python train.py --model="CTC audio transcriber" --dataset="Morse code for random letters and digits, with fading, noise and interfering tones" --train_examples=26041 --n_mels=40 --hop_length=160 --input="log_mel" --spec_augment=false --win_length=512 --tokenizer="word" --vocab_size=40 --arch="wavenet" --norm="groupnorm" --weight_standardization=true --padding_mode="replicate" --depths=[12] --kernel_size=3 --stem="single" --widths=[256] --init="orthogonal" --residual_init="scaled_by_depth" --optimizer="adamw" --lr=0.0014 --beta1=0.8 --beta2=0.999 --eps=1e-06 --steps=8200 --batch_size=256 --epochs=80.6 --lr_schedule="cosine" --final_lr_fraction=0.01 --warmup_steps=240 --weight_decay=0.2
Rows from block 3, named by matrix and row number. Rows with one number belong to one channel. Each number is 500 + 40 x the weight over its row's rms, rounded and kept within 0 to 999. All counts start at 0. Numbers have three digits each. After the name is the row's rms in percent of the matrix's.
# filt: filter width-3 conv, dilation 8 (model.blocks.3.filt.weight, 256x256x3, standardized in use), inputs 32-63, a 3 kernel for each
# gate: gate width-3 conv, dilation 8 (model.blocks.3.gate.weight, 256x256x3, standardized in use), inputs 32-63, a 3 kernel for each
# out: residual pointwise conv (model.blocks.3.out.weight, 256x256x1, standardized in use, transposed), outputs 86-171
filt.147 119:507528530467480471518521485470483461537515493506490494477407465457420499466492543469416490552522518575498564531493527506483492520451511489476538547446522484412519566429484491450501435474517627490519479473525542480510514440527562471527475405514525462533554424541552450517447444495514479497
gate.147 113:578475570478459539491549502480529522520512507571530544544502538579518587520484604521530619568462491459417550521572484497496536506470479432494505516536531477525532566607429498512532524528495518557527483526489458506561513417493449446507518465526504524514566547557532535488482511526519512520
out.147 105:508537503490510489480498519430572491443492548497488503499551532495501544505599457500485528516532469429505487413476430451537525545550532541525522488567522460527547484498445559449474494532507530580468491512545541470498504463543488479523448502376443449561457439
filt.148 103:439487472510522501502499504518501526501486450543513527534470605489527513473478516539501493464390473439452428459460525481474503526497471525519522475447469417489510453545606475496485448504507468517485481486469453483404506455547422474475582478513469473513464448483422456511492509510451448505
gate.148 100:558595491556564520456493477513468470474537488485514479461517450479491487442464455490488503484466479510562517486579527617491497493496472537578487442411404454530447507518528458436420500504502484514517541592561561513513478521452537504489508453492532550481464506470542550464460457475496530494
out.148 102:456417505532462493457472474487470511448531470553496469560488528445556428455501605530509459498476483495467495498447520538488531511487522469459482464497504453471477502528515506536451520514520435438511487517504565518520460527477460453521524485545495454502566429
filt.149 100:543613504461490539501498537531484554504443509504488567509507512515418418483444447504444478484425555442537526564484498547563486466528459482433516560473511585454526521543546533523512513468480533468480486447503504507543400487449475411410476520492472489476496497440505521533502521457551441559
gate.149 130:478507451476490489540486527537543560478569519481479453537527492521529532469475517447478481450477481459498461441497469532517525449445449420496469483527508543569510436509452443506522508560530546505532462460466572565547533573563437458514507493500502592528451553535453446453562493460470513501
out.149 128:495489559438463491468446585501532424451559488434506436516532496455476515498468446453506488459459460479469499455488467507490467429451476468481471485445516487458500491474454419488509511479581470447478524467440533492439528477487524531512544460529492513465575507
filt.150 084:436534506499514517542487517544508463465481514409471571478517458489490465499525496504561509465537483513534522479540548522559517509466418443501484489503575464591470445541521459519532462483513531488532477447445526530488534541564513484477556494504501503484489503499478535503532438526452495444
gate.150 085:487502533518512460539503489511537477447505530527576521526567543503544503442465453493525472476510395472555572466509473514533555471555461473475458465454545496591568440530486484461521524490476443468488524489507511536529543566510474507546500511483498470481501619515443542504543568543485501531
out.150 096:505476510536502480498533458548503539533477450532524505447499471537510474440474479499536499477513500484509451536488533445454458533544469521448535476462485528553503455473505490509535487536504540507544501514563548544471542521474449484502485519495475483553498435
filt.151 107:530520509495521547517469483498490490492420454493520519522527457538467523488548497500496524461542571569577516487509475494548535483486532438586496470603486484464446477576483468513532555528503515551470474494514482509513529441446515489497533469541481520521492555507502510488502515503552520509
gate.151 108:470502508491502473520506486514496506499536506484612476473506450494520515565523576481471489574524589524560569489498528517574519491517505519498542532470468434504518521537473508530542508526509546508491522547504519543480435456516589566539489548511551521515427510510494563531558519551491473499
out.151 091:537523541506569569508479451557515508523515517499519522471501530526485510569471529565539511488514458455536486524539490500544499556455440542542447569527531511470483556447550473562538495481421512555481483485541463520544541544516480569390421517468509439478544469
filt.152 112:488479486478492447492491466465468501511463527457529487496489551458460504559492577541525479537504518477476433482486470410492469489522478513568483486521477554483504480470518595526499528477483549487496477486469513534530615553555415516486418474542460469527483547462436514446437491553502498545
gate.152 118:471458472480552528473525507513518526493499514460418489470440480457448506581558509492474489549513576486503523488479500398468491467482544502539525490528487499442442605526541487455479463492519457461490430458509517530531548519525493506512464444550484459507525511571477459545419427457513494521
out.152 125:525557545501541531488431437507512514425473543488509486521497521582474564556502579452517492507440534455556495501520480423464539433439533459510545473584453467517570522497549461505481550500455505552500481548503500450428536504485460570486455426499523441453499521
filt.153 115:545551545502545489489528483501507550428505524428503523501478479479520501559659574524561512495548507497554541450499457547563535507531483430506473431615479498555514450577446515518551499513526479473473504551470465530495505548474474509405539512485495602495481549507406473414480509476454489538
gate.153 129:562492570500477475469502509577528497476460493531494508483482453499468510539545493479481486491507488560537557484432486572499536481458496486467492609464540499505478563527570526445497552468530555470519548494540568564542484484477598507556462484502591500541572487550571542546488450493484463480
out.153 113:558449484531524535472549505546546531532515519463475591480439513523568557447478586502521433525570462474527524545516581490457490480478401571519535473548521473528428507542458489490577452450534487493513472534524481464449500449457472508524534512526517493454498446
filt.154 096:491478449447460489531550516507518494549508517442536519488545570542517505468425521440448461579473528493463453479502462496470461626506548537552476507452537522440500490496498500501480496515583430483491445488438452524448466393424495507447545492485507536519557524518544471477519493449557467533
gate.154 091:505521535495474503447455413475560542470571447439466352522573529527562448467495463465496459494512444508529497504480482495508496462458465456532472515554443503544441383423389444578494511521507530502479525513478522590526482566487474452435525483515524541530466468475516533463587527567479560423
out.154 108:481511509519420491530501485481540590491508543509539422495447498466521506560498403451508444524395341485522449446458496480481510489483496462476453476500467481429404514494466476450470495498573445525500505488473502474414578552469497513464481477515503520532532486
filt.155 090:500524509475559518487442521479467505568555528522496513526544466489527531467568531469471470493516450466489564515508453503498474529546447514514507551642541491477496564522426511489495517454488583567561474479434515487516574489612491563568505507513474487444525559539488485471507504533474513524
gate.155 104:518498430516541518470473492384462408411486524512580483459522515518517493446497492488420466489533531476567480506521476463490506494547517506540565499458439424512457415523494448471482464455481483530486526540499485518463469511464508517479479465513520494469429469438478507518553492476457569517
out.155 098:549555541479429513514440559462487540495491504511510574367493466497467581515476458538452535481539488529503553548523499517578519465479545562525495530522572501539555587531504447510518503502536490571534504454454500521505455457436466528498542515526469445481500535
filt.156 109:520512528488493486459512505538585508517496490492422497552453540520425515549457490424423408504456444531491515516446499459486526485463462531480512477409479457401520525453545517448496527512546499414523514517539491517512463464399529451491461492472469465494551445500482464500480437477478494570
gate.156 114:488494565517513548500525532553550555575549514509450513536481505546558582512433544469422458485498441517477526517504484513483466512470519505565528509502447509456503492509464548542506503446540538487522454490537462516503472461510517497534514530475462478486574459523481483466486491501492461494
out.156 113:492524412550506494508493436484463418537490482492524462503488505536505550506559568529434528508491527506529478545515486536505514572582560542529490533483485516458538519505527527611471516506494569497547485544508520498547514420486474504495537508566623443549465584
filt.157 114:498494553484454435521482536562535482573447530489415476483444500505479507432552467561594509550490440434433423552482495471490499487519512497429451561473479549417536548473510492476476507509533538390502499436445510491496473447441475491500492537523551454508527470488439432423537497506539430465
gate.157 093:466420477467502452468515469531477571495597504518538465496495475499497521433468432560555539485516558503474499555558485471519533432506517547559522426606592500535504506573533475483482496504447545596507510512506454507497497522452487531501502510492493543463477532485477627439525496520519484481
out.157 092:492517492474466452436438454490495507542449573521483539494424469492463508500482542441503495504464447508504520477555439472471567423473485504477506466496409490433538531498522433474478464507534458447531508508457457498518535513487515523471522512426551529465556541
filt.158 095:557509509530562526551482526509487511395423530490502575461491491463552549469519478465434450492483475518519501452489518497493550464473510441423486585629530428514505520564586449484457463513547528520539471506560507475500567504522526516519510491526489517497470513549476504573429502472495532515
gate.158 093:555513555512544537576522517491519530412451546469532500528498583475510562480532557474496505447479449566574591474506506495485456480474532455491504425521530421498539428532445481512559498499535488465482478494520486511551500553551490475526518486517482520527444482564388493502472500489498519554
out.158 100:486516438482462536530478475451556486442530561546581525514488549522495513524504534507491563505504535545526482492506523484526467533551506493515579474559481515473486549552518533520489465515461454511556565469469529517531511479489559582545469459500485562621493510
filt.159 096:564475460506517477486487481487514519438528449573561507552540452546508558555528508547539524484569496503474472489484469476498492493468603435569507520477502544560378495524459526540491417512497496508450523529500532480437572514385471529533521483504482483496558504463464451442516503513473518415
gate.159 125:470478423561509511510537527500538540444568522536562515513501471467549542420481451515523460450507515560588511505563571532562465460466494451553596509547504476562471484529574487518471433532531525541521496510530496524481554557477465513554499476466492524503531576511440484470468507499553594532
out.159 142:421406445446498486339569421473381550548475490518508493460514497512529434493497482501470517427477482518418461515431575526535513534528527504456543467528520543486497519533505577578528515504486542529515473539557507540517535452536510487406545533501473477471440462
filt.160 068:540452457512441411567522512479519504449543548531575483527471539471410502463449475477535466469460449506449549526464540511530500488490467478520557514514477534522526552483517547514500522540513497542473476471498496484529463424457510504505495498483463449522462482446544530484539510516496451475
gate.160 059:521426544540504534501443475506467527430469443489466518509508498570490553492519504458436435494570569612534532477545543471543475504489442487458491437454521395418483517517523512521525429455495432472523508513518531517475549579515535569564473440482503551575508503528508513506510512423477539463
out.160 088:552427530581522601499483480489519503526522434514530419508537453454569478514511497507523520528541430530436469626507463599499495493461485493585528524578481518482505532453489556516497497470411515533446476508531510483471455495489469440442506485617491502500484522
filt.161 099:486471510524482461494510495508518527504512496478381424473440494415451458477521537551513498462522478513535501474501558518493492419478479510540484421455483448534496489454471483525482495542488489493516499553573499475518457503472487550466488425470486464480483403507483483524523505492485497495
gate.161 106:452458432561519540520527526499484501490520552426488432524514475495508449479544513490542498501482528517559542510593592489513480526593528535541562513520453483475465476513490479494480448485494527527531562541549429431473556546484571591575501474488517544494550625509532501532447489456596575525
out.161 109:520392505502506536550519456496460541579452530531493496539458506535561476551472485548544577505490460538431516527575508542463512469530490472520466458448510491563533549465534491563539444521488559525475482496527474473553506454509496404503473462461481486459433430
filt.162 082:490436415461418496515453511579522429574557487544533486545501460567501473472491474546468531484479467433520476553497553537510531529531555464517508499379446460543527521418558514487412502508518495496456485514501503538527429462468503495527474508478513468500387402517487505508511514440473432471
gate.162 089:518489543485470472485472475482514525491492559555502520590479548536540514525557553505477497504537527454470448447485453481431526528543540445433502453514519512457532492508501489483540519445503540446454492509493462522509519482496430514437534488510512476527483589510502485505577458533450502527
out.162 100:444480532533536494451522532462479493530497510529445500484495443475526511526513364578442512490503582539454483476520513425462507466437463512534472403535498452416551461468551451496507494515474507392470534532520474497388508532502500491501487481506505519500493468
filt.163 101:503419572439460441464434449482441426503485482537534436502514456498514470537484523524511468498518472501489485531526487502440481473492456540569446524432453505425541544464511493475524492491506494539499496518505472495464524542556491458500455488537496483506508474492564514539538581529613477555
gate.163 084:589598659508598505509449490491502550472477485490396522523508492498432481514487469556483510522450418482519519474513476523516543448398460472432509537459505542458567521445547547418460498479454506425472467468497571520532569598524462432441440463419538520509490476493486532496492479481493470479
out.163 090:463539509458487456602505509502478485468553486526526513522483552534576485585590505542516481513512428560519470482506499468570545493501506520459522535519493466490528574476518531472517495514531488482509519529487543492486483460513475472451465454488498543410456473
filt.164 119:489453483449503495484533488521492495501533482511489429564497498439539537502517484457479472442539533458493453398503461543482542512548535450529543464500504458463416483501475494526563461506486500574538496515544507483542436444453463473495504520495494509491508512527408483449554502540484520494
gate.164 126:530460493479460518530520530493473455508573512519489507476477486454473595552477494515491452500536514453445531481504506449493525418442522418513538570507524518511466538456521518503475451505535464495486460466507462480501517502525512522596513510495471448476521430529509503534440529526510500505
out.164 130:441493462527481504407524477542412496486439456479498477507499472510516463466501424474489403508416479517453477481416587522441460553488496458548525413477500539504450457476517505523551551535534470542514537495552437564469481481460528431449522491523461525517516474
filt.165 102:512508488507503482497465455494481525564532560528571482508531519580540501504493497513565460506525495461470499521464476498549528533527437522420470512490453623512496502466451505457510546518504538503566513466507449472450513522451484511489514468476510493496529526488516507566486536477556507540
gate.165 094:437493454506485465528475469607520530497509496462502501521508493505498515406398381457539496523503462511516486515523563463521452473531484600592571425548467552574495472536485483511497511473473516568479528561459548517502469488492522541476502497465461548504404519436493508477501479483540560477
out.165 100:411481469456488509544486527421513454484502477546488397442511498484461471422539394498442442484471498476472437531555447566515508482481431556465501492532497454540505542453488493548533519473510458549539450490539413469511489487503501531518571539526537496496457563
filt.166 109:500483506494504485501569491498505543515448541485505483529464528575493523471428464517505529477523497487478508493504498514466523570556553491521502485470553590414536472516465524500529492452519512444531518532465520504489527389502502527509541489545522510491532535500442551407506504475553524510
gate.166 116:551502487550501553494445496465484474412495475531442493496500474476518479502526470531544497535437507508503557506492441543497494505525558482506532493540487559501504510454544493540487476504466497524498524509497444552476558551545508495506498554553539464509586527622529364537464520526535515522
out.166 097:585498474514537512520504423548578469442556568517461478511444508485507527515457518490516528439478525527570459521473515484450507466512526436549517515479461473447491474504476480502491458429476446486471396578484469431525432505544519564496496515476502522450486402
filt.167 098:515522426493525522515466461495430390553469465509478525504484491503474472501528498504437477512459461545484538500470498554524496524438506578520470564593523574534418501573518517485455528516479562562542447494461469456479514525499543466560423462542498474478570601530523518431498534564562480520
gate.167 096:450483432481461490567596520525518520485562525426474496486532508456511535451405415458523454445502507501467491458498476528519508535495555414507524453461483494546474403515513492499471476549531455491458511598520493498524411408411509528509543529522448439458520492517392426516514507485451505478
out.167 113:469476469481512447513476471532554481545460550511469488492542506464546526566472547520507571497554473487495516496570494474552529466523514499510471478494538502548530559484481532428521512475465474513478480519510451497490477501510575528549529569435521540483493511
filt.168 113:517489472435455497459433442447486506500450534498548564494458520532468534484518567556531491522493488468485496541445517508497510471455428492379468521465530597599576527483528522512519480444477446445508497490509479481491556578568478472457512535482498512525514510459488504508506521492521459548
gate.168 083:540587535493468541496457490522514520483536504546473576498496529499533471509522448514551455428496456548510471465499437532484481494497495400436399514534471612533560517567464521510455485487431447503457474476452480507475589567530493428380496463479592485540525563492515461442501497489486495472
out.168 083:485488503586484485510444500457512503437428434514513527439607428486497475473446528557565458478495475502437553455518450498479516488531434446516561563469522504462480474462498508491460540556552450505468512542572508472527493517501497525480526488572479489506542527
filt.169 081:501469478554562529482463485466489558492414517582451507477438466484485511534543497429422506471486473520522502496434509556509485563470522424483492580500543550476554627407533490461490462476506502437594457524476528491527513488531563466501506459480496478499633470528553422530486519472540436534
gate.169 078:524478542452494455520529492533520522566560451475472406486486473544478478535525587545553460499498430501484519452516455471450481549485507473476468631492581497534430460428472533563525483528478603502536468439515496460547549466540587538473507535518498518521513469551506493390493533539490479487
out.169 092:523546529547467444490485539493564435501493545487563471412576507497484576470435473483472551521471543515506391458518447474527504482450502491552496467582463444506421476557435537456473483565463498528419455540519559498518512442473520583569490565426524532525518550
filt.170 115:543516590501518523463512493444430483472488452550478543505482521494393517532448507526459536469435459561534593466463486552526533511450514515512533521403523467457489500364528496478493428406478516473508501520536542509536437410417534422528523486493429482469564384536479424518497427506533486537
gate.170 113:497530516493429522515576585485531533546502522450476521484493500551605554507477436515510531523469520542545534514540512489492512544502496507506515486452462524532583497503456525495524511501473515526539526518553527536484510519470550540474467519462532530543549554495529509537489506509505514546
out.170 112:506547520473516480529537518555546573577572481485483486607525526514537494543520533564518561470559479532493609523491469540494504453545474536555514471505496509502508498484543490540563471534528560514552468488574512532498536429444488541457457534451490464471411463
filt.171 097:456504459402442438527494535540569530499544543344416456468485531500502541485492444469504461516487511500504503531484555495542480477497521539568561456508540424460504443469507460506491498515522531486578520533504486516502483482523494577562471516503469447484413468454514547502447448502468516502
gate.171 110:533547509473481487504536480467481452487491462448564549493536510438548529506451555462519481462417471483532498494503493523501518500596518502507542445534486470522509490517517463524508515485531473544471506478474537596532468503453456533515504554506486526506496561460431524460462538534481476481
out.171 096:482480499498467472547537556558384491505551426497489485481547413510492442437533426550584406526433474518498465489494457469459404487384488460476516532516495473455521565459436532547461518541479525409479537447519533478496438509517534415528552511538466536529531501
filt.172 128:589556575484470506515543515523520512486504457463547483461532461500480519542625483491464466441477428516549544452476498512512518491483489460501462524572439495588466481549476471530458518525504492510497513483452508513532512544502551470479487464503517555533527532506525479496509474487503548466
gate.172 122:487540576482492414512514482545521458483467531510485515570493597514538503495500601496480488524428504503517528501458479502549505471501514513450458481512488519496563533484519460479528512499548476468436510459488528557491385501521529533456482533468512593493488485531559455531476496482479512509
out.172 098:480513512508568591507561508539486556527523581507485525444618504501516448482463522530555428518543481487525457480525534472542475523525544498557466437535436561409508522463549527524509523472546508461491470510447466411447520521462506493532521507491496454505515500
filt.173 102:493509570531581559506509551476504469415473490527530460491564476525510472560499558520472552566568576432546561490557488502503514478504498407539486431517496461518437477583513500485472436511474511530550489515558485512517524526466519531508568518516478508530486489471499550477525506527486531484
gate.173 092:502508501520492533503492467480457388498469464549527512538530511487482521489524565424490487481540550505527519533553474515518551527511534590519505446360446494428503535586502472473538476458477510469418567617500492462483477446518497512504560511490434469450457564495452553564504473507518529507
out.173 086:518540583509483500491504493564505551425504504538500469522455539554522448513527537486514530505451515527509488457546528414560459505557499513525557502516477491492564441512518529459521451468524421510495467519539448561542535599548549483469530501440505527537508478
filt.174 086:537501512597526529472542505523504499472470447515507576534559503517570583437499484497574531487511445502489468471491431468466572519514532505440505380435457508501529431470451428462499496500454429475523471474501523512501532533551436444472511551531462506490451482513473485460510491522470457489
gate.174 111:586504550473487502478511533467469523548488489466471492471456452514543562556536556452425473497486499519521596491478524485491559438473525486482488524504540490452471511475502540515552476466537478509526496480541434467492484441404417496496457488513506533490503405527499437505443480487520466485
out.174 110:464516466515481479489588515515512431473502463438531435462423481490520501458461498497519491442478484514436481418470520451425486521453449458485530467490525553484457509477493509444565495463472461540446485568488495502489515544531494558448492501448447551547496504
filt.175 100:507580467533536520492462454503512493507517482496489488503516494450435529489530484500507498451496470431463490446482458547507580503437555366444464527569488480559563549580477536556513479494482422440474446448492526477497518501470485479418485541553509481519553511541422488489511514539424515472
gate.175 121:481551522484604518443491446480520487523445517493493502499500492511503516491522495429456448500472474548561512541475487461482498527561577544496528561613539500467487533534540543532505487515479542512534565516543540547545509491504543558517471475468503540532494537470506494495465443557527525476
out.175 100:527518514570413519512445547554464525523515641471571519524536506481485513547549461530573496463504551501536569504536452448496592494455557531519527422510507494476440466471455538519517479462529476548537517517469562507550538546532473521557480474479522480461501514
filt.176 094:489504545543514604443502519533513485506513457535498517551543524496463461523457545536483556543522444519475531570501494518491501465431513529510461570479498525521495571477506517526533528432537489530569499450531500529544488530474516465521499518474462464514587606536471450516524513515516549441
gate.176 088:517562537512458503443456479417508452453500553419510549497598512495540526508572555488524519491478528467515506426515514501483487457417505411506510355517419544572496417482516487498495465525515463499536504506545489494480621561527437454522482507486446486532472462517496465567501576488443520561
out.176 091:548527551596502427498548552517492501539528523516465496498499534490498552575507502438462507488586575439462418482532536460514480565574506470544497474538548417570467581490442458449456475497529486468567495461462521529484489532489499511508531526421468472467515545
filt.177 145:492553519504542497496498486509536575531530533511590474521555464507577486523521532502538505571532535508555533468500461510530487514570464553534540522594498542575522544642482495541488504554493535535494535519485465522460465483447522577437474536491490546486508614410503545470505491467530608496
gate.177 143:496459472490484515524546570505508538472549462528527476514477494543527546554439500544483527473531479467502557518580503521547544532537590479503522463511485482502472497545502554537518506466507518533550484542520510536561561529509490498546498479514511502513609525520482513478476450525522599498
out.177 114:523502561551494488494521575457488464517560507556473450519561534515521456500395542472510488471530517496550459533461529559430513546506549514497457631493511492567482528533492485452546519484544509489515483516473494541502523484551510451503546492565502509529508523
filt.178 110:484521523551528481518501482528554461560482510586513539496428467537543445477485453521561516522472481532514416510432525493507486490530484576491457536488461548519535504422502502521481513476493570524453499487463511560413586571577489476464553544507491447446437469480548454436518498503502484470
gate.178 102:516535549563548513511451444477509468488465407538572560513469494530491493535515501471546447566543511524540576510456488523552542513500552578520513520579461463440460534584521478451482489487432515509496504534522528509442471542509596584478539550516498559460530561502548520538498519529532522487
out.178 092:440446466444545486493477445520491500455477482468528536532501507408554503450526535446542535497478529497436496426423389513513521492501502518459545516562539479503506504551521422488514444490477517525517538529516448480449435424557466489477505497591490509490534547
filt.179 082:495544478467539380479463501486519537476560596485558558469469480563536453542572399474555431507482554487548460491543480492561516548568503479481505454426402531558427492485415533491489456476391503561528581498558464469496536539547462571515481491483542554440540659554507552481519484469544530448
gate.179 065:511530539532506533514520510510521545573570579492508480512483549392469474498523522536444507459570452493524522483531513476501492448451447506537544470440422438517473435514445523531480501492455564439456507540473504520483591520524495514496484514530465526484537480466492462441548490494496546468
out.179 077:491407489527463547484483518474454456472489450538556585505502518495498472554460401495457516485481546559492519502537549495500511492512537539466474569510499458526434422626529452482525433518457554470519450491385459473542493529478476589486504536470491522528469506
filt.180 087:482489474565507493512495618456513459414520491494508542492562535518528567533508447487497457459527549494483497460519457529485479538462556481547547536495529529527427489377476457486464461471519480472525401465513531509481629572407516501478470517507473484494497504575417384566541546476469455492
gate.180 081:505565520515541466488515501498535538422485476451506495470480469494501518504535456512555504487432533486504482481451444476485449561540528420426424465555525429480461521427574466488456475534512544504510477430459488502455471505526491535559509558497520544494484449489483480575550550506480502522
out.180 087:515547617492492516498598482464478508470474495514416490505496420539447508472555538569482501454539635451534448617476529529562517512555532504519499524513594541463434567528478518532483529547478503539517489501474521544539486456462556504520533522498530523493499520
filt.181 073:486523553511506587495511484568554445459626474513576555535535512436508451500459551625512527431522462460502484514490450531506507483446498617554483389422425449496471500442466511455487534453512517542462479527488517535506471491486506495474495502540543465462508492520522490488481470533468499459
gate.181 068:551500557508500513501419436457449501444507538499463459552541495493480466554596468445494447510457553517531551505484476518490460469517528487502513621585573549552521487498507512571561504503530570489493483513479492472470512593575481423503506496484480518478515545443428495455500509463509523557
out.181 088:469449554524498477561519555474525531569485455516533491489615510536578531554486438547488530452575496525513544516483496461566521515510470511454491522514512497552493542514489424472467482459490512476482543526513457516472450566514458462484535483490490495468512505
filt.182 081:544507536464511508474520491472448488505473473467517492497470525494475486503493493481513458488499417527469554474480441485522504498472524538477472584527523506482532518468563497458514511486602421492563496515537550471463401376481511449504474492486518456523482516548472573538475504527496483509
gate.182 090:491486490515538475505502501485513502570533518576512472520510449535487535458428422516472535483530550528519536512555568482523486448492502475471489474468432483486454528473482515490487545492460560560571490520516464491475508497498475516473506534508439523491525504446421513470498539501505581516
out.182 094:468522510578458517523443454507520466460555546500506448503541489503446534510489461430499504546516531549503508454507521477569499499477516506562517509511544539531491480524444512496475489547514448480536474468530531502512469505424465511517501497481539491588481465
filt.183 087:526478486552490503501490551521542535477400464517466491420448379484531522519502572502515479477552550481524556493563523503470519491481489517530479510541501480482412486760496491530500474499566513534515505546536465493515504518486486590556442448474521510526473525495536562496441471492486479460
gate.183 094:465537499505510505502560489521516583556529529504568522504494496544544530469479507503528585487575559486510533492530554450524459470513510520493542494512529478488554499554504498496542472505451482520474476558523473536470494493465558593600540510474472540463486540477475628484505532542482509564
out.183 088:408467560505484556433557532572456479493489521518474504500476545457465528496512569518452508499483442528511521544467524449425492541525432481510508483479539473447518513479527496520446511512504561482477532492435508586587441509474592552471554507466556430563478505
filt.184 098:543494558554524466511468499501523483524498568578510545541540505473480474452468488542482550448395440543482490539446405526492500483445447541490448522482516501457513510359458505514502490513520491450488469436486516549514526463527472424441579544573537499541520361408477454465555538558542510490
gate.184 088:470513538469504480481502518491458523530472478506497481513516489450489473507538502421487482553546438534538499511531492506532530480496522540533490490504440461481464625549487480500471520541489524520501524563512482515499521481506535549550441455443527513474599523522521540488424479483575478538
out.184 095:510488591498523500475504451548516487405481573500543547431520515506523520520504455523467553559553555464532500481516449447482497542576477449478524515548461501519468535501530478527576530426482471493516496511485498509471458549541419497473446473436509483481511450
filt.185 095:546552506489535513492455478448474473560462550593513566462447516523494463509565579513583531517472544513503532520522531472494500523481519466454488584513505550578557586470470518474512540448461493473500536389493532555516518506494533501495453550447534529493574464592555478505461479510497517489
gate.185 083:549616589547503555523488493535489536526507486422415534451505547487498530515551605381419433594578534584505559488483492511448474529527535525518483594492525524486507585566597482489502465510496542519501519495460515491502551518508526462556514515448511463535429493538519535495492499507544474527
out.185 083:484447475556514497489550534551474491466550436504478505525528599514502506517604528515493472498492525463540413474536566496545511522443548503534502532545506494576496472533486495497567515501552569510509501546509595452526437477521532523505537540578509487522419502
filt.186 085:471519546497465503500459488485509481465446517509540620538512486539534547418491429472512521518488479531531525517502494541507537498569456534493493420516480494584616497496467431496491431512486543509483556513485476500442379446514450475402496536517510505497471515479491519471500507488522511557
gate.186 076:501456471480490525548469460531540509490572477570537497534530492542555518428502469462446463469544564495531522529498488479514531502450516480492511486561529438451425507564500489507493519509542469472539544483578485530540440479457441517551540490460496446471475446454536525537514537494439513456
out.186 093:554436514494427509535500540496574454550481551516503551520526520503474516507581488530500540491556452444480546516489500487522535505495444540549542521476485422593545469547457430474527531509408508526536477510462482549510464503523474506486493459556491532469513503
filt.187 094:490479505488513464429439513489467426459481476507537476493502462511509526508552524506531449445527413516513492476542541449492429434505523502512563500531470526509531495615582467469489440476472464516565500523476505500519551558572471547536506470453504491501479440474495571491504486495508481496
gate.187 114:515515556519562554495498554505498479465532465460525583439464533434423521441479521550523517436506489515564554498512458488526546525508508428491524484506453451514495491541507476479443423428486536511501406493461545516580537560517438480506474479504499529518519552542406493478451466531486494501
out.187 109:452518445493468510446435458475504536489458461479572566494471573488474613489512515525511468545388486611512496455511525469493479525576465482494559532556454475502417495517549557556445542470483523524500532431579538534509513492470524463478532510434554494467502517
filt.188 102:460472498509542567494479483566490517603495559560498451470482510473423493520552426492492481526439508507477517531471461474460478493535452560523573601447483555454518512494467518411499522473554540447481497487522535490453598497592567491433462541490512523485554500516499472510499467524601528596
gate.188 108:486492515533539516525488486463498465479478524520465495539506499577492465368459446460455488453456507555519520468475535533524495488510487523475541507525452525548534437448438391416460494503530547510514577474525534484543473558472538514536501487454527518490441478482489445483507481483498462530
out.188 089:470541516560507459483477535561524486516471504482484489454515519537565551492504458494488555482504498467495600581520493518500483476486492569520587568564512492512474423564483497520554506455553471483524453441430433470466523483537539499536515498530549555517473479
filt.189 112:480487499546465502538501536530583578508545543463539549538526509439510458441587497472545502458547509490514446438572503476492500480480490531561564463506450457535518436524510491515486513559517451495493445536506531551565381460472522549515542440521491537507439538481475490549502478500441562459
gate.189 107:412480511504513478513521501552497485492510538489481523486484486448497460418418433430474512528523483569600609488544493504518557525506553570519471544536574514526535506500505538502543492493464589495520590532500606586562455466551547520571454530431463475531512596594492574520479499461585544542
out.189 090:478508564477508580485475492569520442469572543531536548496446484474440533469435455430535495535538544456530511458561544454524527435488452438514512496417522495472527554519482518506475482526555509490530533499449351432552506506448509411446515457515522545516533468
filt.190 093:475511495492557511558576549443524484413557486458529508473499494549487496472475471502490503491489519507482526477499490536515489503495542457440400490460504563486523441457453467468446462512470448522482450532503509546475441430485459504505506504484497487526482535508424498534511498527468457498
gate.190 097:581538530533498502498458484468521474535484545610537548577557516563538454463509460417471428509541527497565465469469500521512522553567547479515527505508432603537540510517495516521463473458429492459505527558499552467454552510504503489464528483485495526470530507492540478472527529494521528506
out.190 100:467505445432475470548431492510485445542547501574432435471479482518439518492447461548477535520497453507457466311457449563523507489489499511435445467478496417512532463549489542466485509497590466494501495482468543498513527528596513500579573533478508504467554512
filt.191 106:443474538538482539515470491473416451555463487553535552485492470477437498556520488483504507561520489540496505503483475526548507416439503471425444582554503561533585530499551556488521492474526505460464497480497493525535475514497480526576444484504502474487553500562534511527483556509533495496
gate.191 102:543555479468504451462541489537584517493470406491494532546558540515535554593538482501436455459433468566532479525523521476511460460499528487478461517521500493484459606468531508471481507526467480513490463536510491498512538507474501459494435457487522513506451477493540441543481482462520486517
out.191 112:515547471537476422522431473452535486423470517541536467458477582512527526523520550448531528450487493476547498515510461475511553436520470531543547488538442490585478536549480484576480537568549509537494575471523535524441579468512445526511515485496495541513506508
filt.192 128:469543529502562532555558500610529525526518505492574449548511491480526466521444518471492471557580518494516493511472512529510525488479485512497483503487491492453488509555476540526484522484471484459464528575486491527494457427522490510473533520489478532420450516503535506451549561527541529507
gate.192 133:450512454479469500500464507504487517453539540463430483519458501476488507394539480526545563528470518421395428526494496464450449513459521539544560534599481471488522534531523527540545458457478462508502526463458524468526534556611552490534453484480409538489517476521510438515522503473463472480
out.192 119:429480501403514442460457461383506428515503452547450556434534488478528509495525457408431495446556497489459504521525431448528473530520492511457487547479536538463503557534547495451486503528488537464576482520488500509513468469497410453514435401496516438504451470